python train.py --init="lecun_normal" --optimizer="soap" --beta2=0.99 --learning_rate=0.0035
Rows from block 2, named by matrix and row number. Rows with one number belong to one channel. Each number is 128 + 24 x the weight over its row's rms, rounded and kept within 0 to 255. All counts start at 0. Numbers have three digits each. After the name is the row's rms in percent of the matrix's.
# convs0: first 3x3 conv (model.enc.1.0.convs.0.weight, 128x128x3x3), inputs 104-116, a 3x3 kernel for each
# convs1: second 3x3 conv (model.enc.1.0.convs.1.weight, 128x128x3x3, transposed), outputs 104-116, a 3x3 kernel for each
convs0.34 080:138165127143124161124164120157117123173114129152131163162098113126106118105116114125122128142110158131142120075104156105106121103117129095087173083121119099112129130161112096146150105105115120149114143129127154091102148130129115124132120116137147120117075094130175128124118109138122115133156089137084124145144116122145141152139131131129141090154105120
convs1.34 080:149131135105128110134142093141101170125114118139109115155137133132138098164150156107137143128159133119094140177112112143128139105111139110121150121153183082141117130125117141095153131135103136115117146095138097094137133113114120099116126102116115116109132154122127148086105104109093130130146123173145098136134141111125120094116141094148149175128169151
convs0.35 087:105149131136170139119151124106120150138133136143139094146111156132140132154131161132124164127146156133119162102144108103094100138094148096175137124131138144175123118146156099128140144104110101110129091072090133107117091131134090093113139107098145152156153158142139124120176158176157106149146098123102123101153114149126122128162104089164173092166110132
convs1.35 083:142147123141129144097095108089155140121148110151116182165130166121096097107106156116116108092117101113135130148117140082116171119120134105130114131112128138107113129125124112128141122111103124136131118131144148098141149125130128140147158171185117095070101113120116131122134148138125197154113149116188143142085140154154159156132109132095090124115152099
convs0.36 142:135115164144137134148136145151141148135091120154139187113127132143133130114121139108110147138124120117142115132125130141152062087124102148169174097082128121104127143137134118091137134120149120112091092133132150115105126138115137166151128116128102088097121149115106110127121149116140136119106140130117115133110113115137139132186182185133163169142117136
convs1.36 128:132124125087130122106130133136122137139121149138131105109108126128118122130129119113099123089101112111093108133133101116115125140123147138152140168138116139117139159128141149138177128173147131092124108120109139094130122107122134133139140156131174153134133166119145144149128129081132099139100130118115122146173153155157120122135145135139098138177145120
convs0.37 135:124121125118144116122125134134133114131102128133153129107146131140065127103120123127130118154109138133109138139114133130092114122116134126132146129077140139126107135112130125159108117105140151144131125065152103119131119128103143132121122102119138132147151085132140137128142128134109059150160148136151148141135131115134117110120127129111199125113114127
convs1.37 150:125151131144135149135137124127160129147160167126146133108153145132065175104135097132133136141121131133133126133125128136153094120113114136124117135120108121118108146149133136115132136141134089115106134175165114109109139092132119116109124117137121099134134181121126156127113103121139229133129167122119128122104149107120110146135131111149163132121109147
convs0.38 091:133140121126135123126131131145129131109107087107106091117085140114123143146153162133103085124104163125117118110112153072136122132076144124068106075128109109152118143118107122120136135141103103172139102108084133127119112103137097098133143131155102130142134163124115156116108112120131125091143114102129119093107109117134139125114111144142152097103147102
convs1.38 101:088126121142138114108139118106147129150117157144119143128156150117103092099137124159113089142129147211147123112116097129128151158135188139149121143130188141141156161117114128130108189144135057074093105084080119108151150143141129080105111129154140121106128136117140097125171112102122089140133116119141101149109111159187140145123133112111132173163155141
convs0.39 092:138131130137142147121117109123130123109111158130125139110121141126154117100117089136092126106121145131123132156134122132098118125113121102108142086091101119048173148144149121108145111120176107081084112112115150148128135121151152090120113115106154119123131149131154122123132158144128072077123132117115096084072096110131137134109141119150153173112121139
convs1.39 088:156149081117126125131109117123104109078153094127148169139126115124090089120159134133135128134172104109133134138161147088137148083136127129129126167119132172111095126123142092127134131118108121111120129133158110110152115141091136139125121144099119149111133121129123137163170165149163127135152113141157113106128151128137129079179109127144150127083117094
convs0.40 091:111172126159115134135125113149118144122109153112121108112098089134062093122087098134120174119106118137114137126137112116153120117125105113118196152123166155129108148109153116103148131147161072127118119102074122066095104123114090117173122115159111125135076153119122130075132146117125116147140075132116096120115136100131163098102161132154128145135124098
convs1.40 093:124154120136145082124104127114098142106129130153138105104160118114149096138157136128114111105124127129118147151124069105095130133151089173129132125092142137073152120096126115109163136118124108143135094102116104113152077104134087167125110099130133097132131088129105124149142142123128111151131121146147128142131136115141174106132113061125110150147142161
convs0.41 114:136092136119141114113114093105149139174119167103149142156122103102066128113100111114131129134103156126151122102128116155116100110070107097151153083090176112099110134083140107171129149156120111132116119112105189067072124101130108106117117097113135158131140105131125113135133114139152143144132077144125143129114080170121091146122135110116082115154138153
convs1.41 116:119112143131159127104121145114106149142150092109123088122180126131128112120117125152151138139124125102154097115125102114124160156153113133128133108067190148093144139146108116112112121143109121112117106130075114098135150134140137109125090084134141125117128158139152125116119102113123116126104152130113130112116105105132106060115128153161110149161139131
convs0.42 132:141094121129155145106103109120121122159163147168119149115136103109100132136115106119138133144144121138152135132145119122040132080174114179108110137079126128127139120130115161134148125100139147149109120142134095077140134146148108124137108135149142144152130121119119123135140154122149131136133133163144145116122122127121134113142126150182173109082108185
convs1.42 131:116122138109119125160149129123119121121147128120106151149144122117093128111092125153137110122136125069114130108105108122121127115131152121095103160125125131156123122114144134128111112108119148109135171211181099072095116171132102105133145102090124155133165129148108135118118119117098053126143116116140151130144139133110099140131128092117147137126095107
convs0.43 126:129115118138139108127128116114127116101080116118182154106127122120127126103102115136158130156127116139125119131114095114129096139152116104166118121116152135077131100140127145110129135143139128088126114181206122170095112145129139119093120104100123149117107102121107133137129147118136084078167108148110109122153098134128101163124149104146170137152157132
convs1.43 116:131122117152124117135161148119145113125139122117111127120105138160055115120099139111094147113105097095104110168124138156089121149128132129136157103131164112180178119134156122128127117111183103154127094063115102147133138175150111108135127162161160143140154128128140127114140156110171145155170149118165126134152147116114091153118130119131113165124145113
convs0.44 084:126121122147131150122155120127138142117158165084139130120128129104112104117130114109133094153126135092142117137125127127095133143146121094140138122109094144110107105145129151133145096119132128130154122078118140095122085104079127135107092119175128165114118151170129117115184176162101122132182105142161126097113135138166078173127133104131122122102132100
convs1.44 078:154109131128136093122123147111135171137084135103166069121102117129075115134115150124103176137110146172143152088094154125108090127113133141129161121126167129111120113136132114138123161126097121128076144173128129094095077155133121107129114133105102129139084115150143110130096148109143150147110133096100164130140101121110151126069133156124148145123107144
convs0.45 089:120121097136126111121103160130157126186173139136128109088122101111130109092079128145134127132130152143138129129124147128097089112114121101121139131093126145167122093136126108166117105114128134091115124077098120115110125134121096078104127107120152118139139149109120117104146128150147132164146165146102137146102100148148130115104166192183093124175166138
convs1.45 087:096146100172153141133124090135147148112132126121110155135123147080065125132119142103150162098090134102123106125107148130095166084123172159108137150123159174113191165137113157122101156126150149131087139172125144133139144155139134048147121109102121107122148092110128120105121096095121158134122179103168121154140095099133121138138136106159116122097138105
convs0.46 124:121117126113123133143144114120140120156130138135148145108138137130126111143134128128119117122107114146097121135088120106138125145106130157104148127103107130136134117127150116113167092122150129115120122145114118136132125132109104116133152130152155127092115150117148113103063104098092151102147141099088124103094122119085101108116138114141201128131120125
convs1.46 114:135125142132158134141136127112122138125121135133136153110101120120098103100116125081107135153124092163122098093137126105153135146140157182156120137179141112137164132115118167161137192137146109130118095100089096138089116102133168179117152157127119117164129129092116099096116117108141139083134080090157111132168140112116139148132106130160093085180146116
convs0.47 136:101137124125120136128127128104121133167150140101158091131105128111058112114117167107112122125117136136131120153107127099139125116127158163171148129072158110098132136125115132124152117112137122132129154046121135137097113137079117098137141138125106127123147115131136102101159147169148099109146114115106127152127134109121117181132126152111118132092109138
convs1.47 137:147127114120123128120138133121159115142117093137132135112080113113197143106157140133152130149145146146130149158130096166178137117134103161117105154097109115084098151100094086140145128138136152153151133100208139154111124104140119127161101128129128111124129114137150139137109115111129090158118146116030109151123169121129110162108089110135126156100135127
convs0.48 081:147123134124189147156133176114132138158148102145150123146133144064110174135136162128129125146130114110106120114130155134140145109122191113078120155108111132105172108148148144123170115154105112111133113110125127125108142120117133130130198137158154122100123131119151132161128138161120108094123126130124078145133161140121165160130133069158105108150171146
convs1.48 074:127135118122088151104143141101144128182145120152117139091153131088169144137109095139123104156140139117147132099160127144101130114149140100099116128124086182129140151093118130133128106093129136099110109114134123137134099095088122119158127093146165135130145127068116125108125147146150148124127125110128101145097127125099119159129149117138125094178150129
convs0.49 077:139133120092165126147133166162063135108167135111144099137127124153072112127096149088134126125124170155120093155139157131171153136134120124124123144156098124161151129140114121134109147109079105110098096134137117114163128094121164124113123100114130120124112118112135119142117141119132134147131119117115126089128121134119123130129147140113136098114095097
convs1.49 075:104117142133116143134118125102143111139138145077170116127128146133136103127171081156112092126111107103072171170125123123139121154116134109102077142152121166131112147165173114128141135151167105153160099109156170134136130150108090136156109158123127120125111155130120121156128136129086158165151148126100119136127102149133145204123113167108142102164111143
convs0.50 118:133143115116138134141139133101116114113115101137151131194177175177138182152167163131124132132107108135138137113097097110146125109111127142091168099098130171111112160119153157110122155141152105117114116133105121130143124130135124146126090109102080091100112132097059097074159148141147149154138133130139103099137138125140112121142162166145105140127140168
convs1.50 116:122125140124140128120110138130155150124131108153115122138134154130110109120114136095101077083102085075078147136123145151161171142149154145150145119129134134103119096141132112181155109151117132116130122140139114099086121136122154152153147115155093065085075081075082073087147133139128152129130126148113141137174144124143115140136143098132167092114124125
convs0.51 104:150148160136167143137132123142124125156133107153154105115139106128145106104142142127151146133134135107101104148156150097115153132118150130141108154143142141137119153165139145141154134136148117111184163121127156151122134135155101097146132126140094143143113123130129145126122095122149083123101112125085109117123119139128155135133127126132150118120134141
convs1.51 103:112111101108109131125139123100114103145104124160128098128090136108117086116106099104159135127179150098082114141119128147170090145110130151089129150101140165099134109127099122118119078118120114141133115143137129091156151101125127142182070104159111124119110137112101097101127121155142158110157135144129134114160094131134114164146126108130134117142124094
convs0.52 129:116145117126140121119147129136145130130161179138128096134118114118152128130158167113125136132134127148132138110114145108112114125132170117140111179119174168121156127136098125167139155141113171168124155144145121137141147158150123116148154126143130140124117121136142123134114103104133134126114158138150141136142127140144137142134187185180174179171173199
convs1.52 127:101102110099101115105136087092078141132129112131124105090106121134105076127124131101105101122135118135131129099063086104086099109133104100134088077109057115138130120112119111131124107126120146078133138118110135141127116131109120182153100118078087111100107134124098140109152131106106127116103154138117166141124149142153132099133117099120117115080124124
convs0.53 086:131120129154126140111131095113123113130126117124126102141137139082124143128122165127148153123156148153132156101150119093133147147157145121148130134110120107126133122167154167144069108126113133128144115090126125127134147118156109102100111127151116135133146136141118113137106121119135184123142136125125109123164130118116109124163093073163127098209163145
convs1.53 078:136124126151115106116128121169135118114128137139120148145099116149152185134146097097144111142133102126127164133128119123109115124124122106165114102119118134116112115114108121143122125092116133152156150176118129128156138162160147134097129118084147138121122131133113107133130138130128104139095127127123171138123137126107131118179148122148105138102145097
convs0.54 099:127120136124117124127106141123114170110129091139091100120132107112073128125148152135119122156125107127149126132142100126105125148126141108101112092169081117141128091105112140149154134097124136188122169140146116143167119149166102089151151147132110140132132169119142148136084123103134146123091191096115151088128132093106136094103118096086069073116080095
convs1.54 115:123117117143096138149139130099158119137171118121188120108095107113130119116119130091072099078073092114092107196136132170159169189145165140209113146170162098106105145119109113154146124129135113101127156065134134125131139122131135139108090096112100095134118069142109098106131155138116147126150118137131124083116098129149116110124148124154175152109151119
convs0.55 091:116152142146127124121140129132090134084135126136143110112149133163130132130119134115112120116107131092121130103097121152122134093134126084101094119057155141092115094105130102154102142150099141104126114110112133155166141139131118083135145165141095126123093122165153100123110120096110124129106152125096126130105138131112101091098091101102108116106117120
convs1.55 083:105133128109136098117120127129113132117121104101141134117083113111103097087089107119143152128162128114159121163136205151195166155183140137159123113144138114203092123090138132127099148173123122111122070165126095095128118111124107171106138114143136109142138134147129148134115116108127129119130152129152133093127114117124114131110098129117136139090131123
convs0.56 085:121146147149108129133127134139125120159116137140106122118135127111131138148110119147139112164149160122118124133164126157119132102117131154155155168137146129152131115121130173113129111162113116139153112065136176096103134134119112130174113128169134130144132122131084090139129113102104105133147137118162135062142093108130151162157109131109189166105124191
convs1.56 087:108153094148155138111093127135174147117119166109140140135081141107063144115101122119101137104131079109107156150108136146132120109111111132160140067102143110109159120096120148116074114125118123130125116124177142096139081091124074140150145138111132156118102158135094148130142099136141141139117129130116122133145159124175169125099135133111114148129133132
convs0.57 104:123138138141114140095146131119139150110129141126141128153121136150135105096119142123106161150128125140100136085118125110125121099125123136112090053126113094141128112102144102110133141110122112122123179110122112145112144122140124118149159122146145101121140117107098098113143126132151162106117167159144117160145106127136113128126138121127156149135132130
convs1.57 098:122121166144127116120129099154144135102113091102098098125117123194145065103106099130104108105126101097099107121141108126136121140083148130119123124130118124171095139154096165147153133135126130101138143139113119164135106089121084106112133151072123119113133137121106142105129119068137089107131162127075143142107143126141115140118092103110166107146102117
convs0.58 080:151120077115129109095127153127141115106124115136103135106156114116134124104159104104147124126069153107139115093123124152095110092152127119101129165073118156068115109149122153134111114128123108117071099091132135135146157113139137109149108115138113156151146135117132108120135193074143116108120136088091151106141088110153139158094132200128136135104144125
convs1.58 074:104124109149170094152167111126157119120147170135109112159114106148136134151127124176117168087122152132073157118128123139140159139122105101179108106115125141172128135121112130079138112135087135138140135131142160152114138124158124171184139133089155155113149128125081120131128118147147146148125112089112105172118120081119127098099154110147123127100142110
convs0.59 110:109133169141110098140099135130137125106090108134154135136141103107121121123094145107129106104146113149112114115139134115093141123132133114129164070106182183129114118100116172153122091129143133121143134155115128126132111116138121109142139145117159179150130139165147125135093132125143140132172147128142103152152116115129114141147144144105194180154124140
convs1.59 109:109117106127152144087130125117149133109170154125114116115153130150146128130145145103099090102142128097131098098052155177169118114120153114122118060133186135113131117121144099121104111120104132106127124173117121129124131166153131173145097112151130147113115126179124126135119153103107087149119144117167134112107113105134185145155151170106069124119140132
convs0.60 106:142115136137128125143116134165134130134107116137140124119132160091108110114114116134113125119114111102131118150143119107156125143161146119126152126088126186107133142124142131139128137169139121127115120136093169116125106166122141140124140123150099135096074118117113154113092113137132146128117138110127129096145149113141131128152133138153153121118153144
convs1.60 106:137165139143132148132161125096123143133186140129152134116131113083143147128119124123116130115118099069110099140131116155131161138115125143138132121156161121151140072091108132142123139139136142136106149063145146139109108161117149148149099088121154098153145136140147136130105079139115138084118098129117127178134095166149110133179147120152090147150161153
convs0.61 103:112101126127166142103114129149112100151117131117116127121095157137126121126141162156119116162113127146131139139114115121123142139145144128158122145182147099182119116134128118119118137087101139110167087116159115119145145187110127097141130123117120120118140098111133146137096158156121113137140128123118142078112141081120129157159211159132178178086139125
convs1.61 094:113148134135124131128141134080127129086100107110130148133128095135166115115097096135096115115124058123130100127111090152168149131160128156143154110104130084084151140120128125131137125127120130142142141113089110128093142117126130196138109130140098149123155136090134150119132112119128093113110123108093150094158087141171156133153137154106106075145089094
convs0.62 082:119128153153124105127136114166143116097133137128145109133086171149134135152119106124103108121122135094140123141117136141131113134095101123147121111162105078113139142137124116142138130143122095155119159159116168123120143108123093163164184122140113154192127118129131136122163098138138081136112103127104101153120132144160147116156129090158187114157113122
convs1.62 081:123151109173135148063141134144099108148169145174127128097125099107148081099123099110127156096125135182158134174118075111132161120112142139161165124157122136143156152117136106126137173121154098153176166136138143099140113115067111115162144122184174125181150126135112100126117181137117157139094154132135134103083116132127150126143168092093152145140122153
convs0.63 083:149137136125159160144130124136149114114114100126092113102139176128152128173158127117126162126124122135113158135157119135108127158121156090128133153117129159154149131139133124147105128113129166108114092117137141124142158121177146128108135096166123111132137166135105118083147145125127133111115091107073126155163111117124114136084114124144136122135143108
convs1.63 078:118116126100115135118114105133108128117114103135161124128111143099138132147122133097119107138156113094126109117146045141169149111132131146113129107149100132093117096077128137144118129058128106129112144137174156135118104130161124152109131092111158114124135122140121126149142106148163126103107117140098156142114100151106102100120172150172157132088109158
convs0.64 117:149120109146116127154123128144165106084139122102165148144074117141106124162147135127110135113122134131125146135138176113111164111070191139132117211097178129149134116120136128163134131151134100153198149124155120121145081133137136140125142170139092126102101138165121122150129113126103133137128129138122117143107196088100098131171160119131109136122156152
convs1.64 119:119142140148143132114122119106104093128148101121107104120111117127163120136169109157121135128132113142124124110144123105178126092118113141117175092157113155135123140109087145085106115098121093137148101130126070125141064108114152134061123122146129160114103149121133139113113099103113132164078136129137192100111114118122134100138183145089104127152106114
convs0.65 127:139117133145119141115122121099125113136134144094148118133126100106124128107115119120133137140107111134093143132094064117147102100136109127104121112141095123123052120116128101153128106158113143156146137149144159127117139142126114127137116171151139156148160217158090168148113128125125125113119163080129121118152164128165092080088126104113116128117110083
convs1.65 116:140109143143125101118127125132127147155116120113109148149107110114125126127148127113134071219178106144178144141147129168181154143138150167118113144111159117131125084103128120150143081143099133131140123140132109119114133090134146169161153133158115110123090100119143126126131100129171091165120110135099159162159114142137147094112127100116141117100092123
convs0.66 146:083131115128137113109129121110148116173071164168094099110115139117105105107120116139121135126140137143127116119078144097191135117132141140084188109022207091205131166122127110139131123135099129122110124115119108099134123128130134136134147107143138127127130112127146129131128142141164066119125123150098087124084108140111131122129133119134138158148127104
convs1.66 130:133123137132119120120127126131164117115168139113146109105126127181072159141149129096128119142119129148149126116098087164147104138123130156174143105034126140066139104151126130088110126109103110112150139157153133151118165097090098100141115127131140144151142163124121135147110124125118069145115152116004133118133086127138142142129092112111114101117104104
convs0.67 076:122144127148159114113134144099113149157147122145136145126153168116066122110125124125151110131124131128122218105153148137113147100132153174130112131131121091146158130133153103126157138125136097133121139120131141067137143131122112161119102141122147108141141140135104121150134120122151113132138126142184107149096130145142161154100154090129160092180153118
convs1.67 076:112113143109136127122087121142105128156157149126123145153112133145179134138119132112105110124131123077150095128109131129097128123140105100147133150142114126156080137100128147117125113152130121154128143112134158190137160121103100119143132135113081139109110123101136098117119107146105143107117132162120171159106155161108176121143126125167134151124133128
convs0.68 088:148137139138168144117135112104130096117118101127128118092131133108123122136153118130142152124115108104118130127123098126115135126123163108150144097141149079149140121126114112156142099152111125115129144148132141121115102108144096126145081078126124114131104137107148157162101130100121154123091148110117130119102153145113112095117133108153164106114101181
convs1.68 088:129135127128133119104139107117096109149141118113125113122067109115109158127151137116128169118135108136149133103119138074132100130120157153120098144158130131116113106126140121123149104127141141102127116113092111129141123160194147068151118139153167142157147167177182143180150130165151135142148165117119169171131089190129130158148137147124124100142099126
convs0.69 090:080129120130119119149117144142151171131158087137091078112113120127116168101123111106127131117109118110127098111127113116099129150145143159143132147159146156157108117114106150106125087118136138068112109103134135122161135150141098160103165142119076138100125163120099137132087118087108098141129117094128142154157108111159142117152145096127115132118120082
convs1.69 088:140124125128174097135139154169168147123137145149101112130127070063163120105132099144131143171152121154139146130111106105083090119134125181089147118140134128096141114130134161183152135115108154141146106143144164150101140121106121124144135131145179144130134103146148159159133120119117170094155100159134161167188152138118132162136136140099128121146157149
convs0.70 111:124116123097132092115132113104125102153176123127154139127160132146095136127140111160102150157142103140122116101126094129133132119102101105125135096141128136104125088112144131129148113145118132136103089130119118108123097104143115166159136139119139114134128107123136092127141107108118124105146109146106180115151164090114112123123141103129117122099181107
convs1.70 110:128107130141145101104121098144119125155096122152128138142133131091085140091102137111098096152119106127136167170117174167165108149172137146150143146122188168123131137121116116142150135135117108087130113103139122158125129112084098161143123119131136174120150157139130141122107125120168145105110114101071150091165177121151135108118128103168157101124132105
convs0.71 078:101152109116142123123116125159121161114125084172168118159126160163144151119137157107122097125126025108128120112120088129141108111095115092120111101153129153130110072155103150170152146126120118110118138127139145106114158098110168131105161103157128140131125141176140138160095048051128127114140102090138147128167132108113120127115121135133129118118115101
convs1.71 075:118137131136127108118141128094131151127141103141143126110050128123101133103149136149144147172134138126119119116141167132093131147167113164112117111117137094078173125161145147092119138160159150134167116085090110177147147124154133107147133092171113091112115138142168134118131121124125100116136156128086121113109098135142119129150159133103107127125114145
convs0.72 087:126168128122126141106153145085140116105093138114173156115131131131111142137133149131141127130142125148129166126158140138111093144118147171150110127172127090088123109129121094136136141118108093178134100077115129124096128127121123114128106101099144107132157142159165136111146110142131110098094108116151145120116138113104118154141151197103149090070113159
convs1.72 083:130121131112140128120095121109089171108147147123101119147116142123113094138109124124137118129111144157119158153103107108137123119115130091160106120137146148141129169130113137108116107112143134160106091130130119127125119125125108111118106153135134147128149152155107162137133139166142092116114102119121129122140128096126109123155135121116118141153109116
convs0.73 102:135121120128140133101135138130132116147106174167141128127121134095143104069104113134112104110131110120144124142131149118150093162067139164101130117084101098159105135149136143153156133151093099113140136143134142102134107110139154096092107099129148114127128100115111094120139151127083107150148116158126135116126055130110124118096130125106181131140076119
convs1.73 091:138132130125143102111104122086148083116134117139144126123140151142114151132126114150135135132161096117114112160153069068075114124124132106129036127126077192105120129108128124122096123079151128123136133110147111098183125104150117164099111144122113139104107140129131121135118137123106122185120159136130131184160159108113088089127097090092103120143100138
convs0.74 134:129145143164118136112108111043045131142187094136149115184212165120115146092104144139129146139111118127152118096165128123098113146145158097090132139128111109145158123113133118126150162139114137128168151111138132135122141098122137111164139101102101165131095142101133100123137133152127138137130148110116112130130123147121111102105122113135140134112085142
convs1.74 136:146120107091101107128117152080162102092162076121100126124145127083089116119061079112111117110100144131127147129157135148144106142144149116158115098124132135090074114110140111078100121140141134130139126096141129128122179135120143061112138159149138156116134156137120136117143118134125091108122126104140144109091088124128135140091109104140104111162149117
convs0.75 076:130109136161124134095130135131122102079097098159137130156055133140145083123137120119118147117104128131109099138094096113138125147085109138091107133097183138129105136106093116132150162134089104118115128094094132163169146153167153120136118162140119127119092147136136114121121138137121151106149097134107120164162156076136127134134120126139103134112110091
convs1.75 077:130128155145173148145145148079116123133130128133179133095102079128137099117099174143115117093083092100091120142178120097130078107142121151151130092155106149154125147156150123124126143159150072100114120114110095127112141128172133154103124145152118155113102117157134142138095137123148085115141109167147144151179114127118156130103123156123071127132117132
convs0.76 089:130106135168126131118135114111117109144152124101137128149147124095095084141133128163121141141110125118135138153085102126108112108093134145113111138177127143140209141152131134147123158112130151140109157102101095082151114114128124115142100173120172164106116150133174156141126136170155079120109085115128117113142102120138130097125117095155159133125111142
convs1.76 085:119139140137154114137123080118129134161130142115145099137074129140113140116147094076120152125150117148119127137170190079137166129129130115031126141129156146155130129141122144110133117104092138118149129106074118105131132096129101155148129118129130152140128113111146134117137161150120159124109121125174114143116159106147191082162132149095114106137136127
convs0.77 081:120183118144164111153141113119119139113164119104114090148147159107103122139106125102085174110157109147102125131129121133127080119101145155158132098135137169049121138100133076131115126132138113136106119110121143150118151137131100132138124133125134121152176129158142143145111109114090136095114115084129129132116169130160113097158130088115134094148097126
convs1.77 078:119145124132096131134089105116123138153136142133100101160110162140127121124119139122157130118109144139161123176139159143100147102173139104171092079100166143085159117083106123124155108146146097083091090139125128124128153122115100173147106180120105135130120125089134105161125140135150159131112166139139121144160078120155130147151134113087146088137116139
convs0.78 080:107115159144137120104135119142104089108144102115142086158143087132084120095129144119160140107129148136114095109137164133150155110116113130100145126084108168138122087106168109124136094087125149123104118118122143137110112109123110120120135092136085113133089105078127118120102157100140138117122137092160116128193137128124112103115130116101148141126129141
convs1.78 080:135137154118121112116122130129118163121167118164134121152131153083123151162122117140103138101092135128112130133109141098090086097125151159121075093147184111163120129152134112142151109125134114132128154104140146098105124141112119147160116118120139146138155142118095148142145107143101082122128105134148113151131128138156125152092142113094144149138144133
convs0.79 083:140125115136091152122161120110118139161123129139164127148148133199180140152179128133122110150127132141111114087125171105153114105148139141162128100117093155101145150158148162158145127168160127119133095078142134122133123130146107104152110131137132142158117129138159131116128096111103132107124123139144171165117168174127131182093096154122134117149126144
convs1.79 088:122125129113159113133143125138166137107121129096098144115072085112098077115093125122126107127165125114114115128117100117163121159138145103143136150145097168112081111151147124133129127122146138158147160131119140163095134145158132162154118128081122130133100164149103143129187140122128146102119129112104116121109148113110134122156123102106147104087072136
convs0.80 134:100120151138114137140140146171113111094145130079095097096110121114152107134136185084085149134141140127120139160123129145091124117136089105120137142101104147125089150136130113114142156118126149165074123159121088145113117144137179158122146110101094099138118135074103094073126133116141107041096095122120124125091149116169132132106144133147109100142118101
convs1.80 138:162122122116106122133147125116074110049185139121142093128100116134083095129107144148142135114109147146139135148115089137144162127146157098112135127172160107150145138128126118077129106139141153167111127096101138127110140105117118107095133120167116127137144187138149166168126122096119151138131099108113115091118083124106107187111135146123108116132087112
convs0.81 144:128152129116153120116133125145144131122106127174076106090166149088172144076156163126126133124122119144132141089128137144116119123147152123184152114091157100078152121126125122127110135158126128104146152092164110095148106129107104152102084128128126104130130088125165139130119110143141112151136155118130106120159129087164102096130115127139130140105134111
convs1.81 139:129121116132105115136126100137121099139084112141102144097102129128053107131129112133130098128137115147156134131101090119143040142118122139089191134084163163143105127118110166143108120144129164176130135103123135099113087105137134145151137140117123148125112128153136112135121093095151083163135113113126134133129134126116101078130102117126113088103100145
convs0.82 098:140146137129143161128160119137094120113151123110121097149132137139107107126115124121118117122121151135103103148139131138127143126098149105146148106128132079106135118134111135111131116109123095090099120140189140127174152132144119134142125142125139098144123118096107103111123137119152136085147135117149112105137134127146144147110113081145135172159110129
convs1.82 103:149108130122110120128124114137119136113098108121110158145114080125114118120135118136145114140122115142096097103163147108188101090112099168110154170137134160131090109103149167133118134131164125093139157117136130159164105086153137137139121148092124133127144141092081094142105075102151147127149155143111074101171111119125149122131153081097112141094156122
convs0.83 102:139124124118130102132106122148159113151109142144157168151123136125135129167182144146145133108114111099123113146121108141119122130148104147127088141097090119120025102127124126126130094117150120119086118109135138140112097111125099119140150134133071114093131132141069108112089123125106117114100113106164088110115166133124115130108120134160139114130099091
convs1.83 113:145100112140123111125113125110101144123140105132128115102113121114136129121149120144146140121128153177133145168097114134122113158099115169131114151102111137143133179184199227192216220217240104136113146168148132136139122161143145156120125134168116155137152108165144146124148132108147143155117114116127105138143096125111151162171139147157149099146138161
convs0.84 137:124107128110113101133100138101130130122052129153123114136105147087144109138152118138138124112127141128129097145132119106175149103132102133113137152138091133100127123146120157130156109132136118127135137126121108123135119113149153148120061128105131106110132152126143160151117098090101126123145157124151160099152148154101143110127137129129140134127137135
convs1.84 137:127145134147133145115123116133159101156107100122113117132155121121094115135142128136165142141114124185156131145183115112083155145089113148105074094220087062102087151090106133108103134124113139123103105135142147113148119134187124094111111188180109128128101157139137130148132121117135099157154111137163107139112114127129132145141181131102112152114099122
convs0.85 082:143137179155116112111151121098107136126124103123124097098091110096062108107078100134123145150138158126150149103128164118190146171166148115138070062107083118126144116147128123118119168131102132123136128098127110122142177161102089124148142136128105123120183120148135105141133079137165161129089127095111149153101116097102080119127117130125141130114110149
convs1.85 081:159151125115172110139112154125129127144098142114134142138126140151154135163110145128134128088116118125113116138098134135119111107107115093155085143161199128105158175104097132157137090156127125133133120147115097138079171139112127085102150121136110113134120144085132128167145109108141130074157122140150143101093120122110099117129177154142157154142120141
convs0.86 100:126147126104137145130104120133123109119157114102146112157139161135113172188124141123131110145121095131086121156116119137129136119127114162107176144103098156188142097125132104132115138134139130129121083060081147151185130116109130145137147139160106137144128147144116136139135153139127147112116137114140134139135124138133144125114118134120102104115107099
convs1.86 104:109133109127149137141101107105136152119142104093111105115100056115085086096088075122102091138138097188170152101133154107090146123134119106142075145104108130103152154170143124121137131134149112152102130141153124141103138164150103145146129136135091112152103153122149129145161167141146126124088076107157130143115111126150143150155115139131122146122104133
convs0.87 096:097125128127119132126131129100118142104159098151097132103136104170114101133150129132123157132133152134128131151116196122099107126088140120101137141112127109050128103105155154125166122170128132120114124105112103173114121128159159083098120135109161142148138139123125156145145167188153195172117153122135132143152095114127126134102138109126164151093116124
convs1.87 108:110137138094104149131138152149128119139139112103109126101093119122065123122111126126110119132105097130129160153129133142138120107096106129129088163166091144099139109115135138150105094136140137138155139149124102109107122103124158139088088160152111096101155129122143118143127133108095097115133127121086125139129107101143071158139135114125140124111098104
convs0.88 149:120123114132153126128129127118139142112101117118094085135088076160120121163183133119133118125134123134133135112170121127082133124109118085115116112039142141097179121114126107121133143125123141156141135116132125142126146098123130182153107142126132145146104082124129093102120142184156093071114138105124124153129110125095110161154107151080141124139105125
convs1.88 146:134133108117110154131098109133095137137073105130111125128094112154026109137165107116121148117104128094144118136128153120150149130082131134099142126050095156181145118145162125111165134104146116098117135122135163100133142121179106105132162141079130127128123110124150154153131128172105127151132077126152133125164115138147156136107118149143169142078127122
convs0.89 139:134148108134128131146144106137094127064138112145100149168152114188164088157084098120121124121123130152140134076126149146110152127122143122186163050124142106146107121130124105129121125155127143071142158201140110083144106135135092120132154132142132119122124146131133121135109124114117123157096138167107111168133135146143127136109132166114094171116142130
convs1.89 142:146128114116103128102129124156159123126134131099113146140126118126079078133111099105119153128141142144144138106105082138155140136149181164142159116132061110126124128103134107114130105144129121146139150159158095081099125118117111104158108091168141144114119153106134143130122099123121127129140116120011085113078123115104112094106098136115120141124128156
convs0.90 100:111140130147152099114119140136110103098124110144118101112111130108125139147139153138123138121127126126137099118140148144144115147106119091105153111112110082125071149157108129128136115093124121111104162175118134123137114076096148133116104115113139146107133127136146132136162140128153170116149095106131087129126139154127072097123167128151147124152116106
convs1.90 109:115122130114114123120116145077110124147139130095144120096126099120136083089166114124152124127135135152159123166144142142130156159140148133154149155183164085153096130154125117096142132119142151103107139137075126121094091151131156117152141170116109143135141125120122107136125140141129135095125126113097181138176092121126136143158141109155133153111091136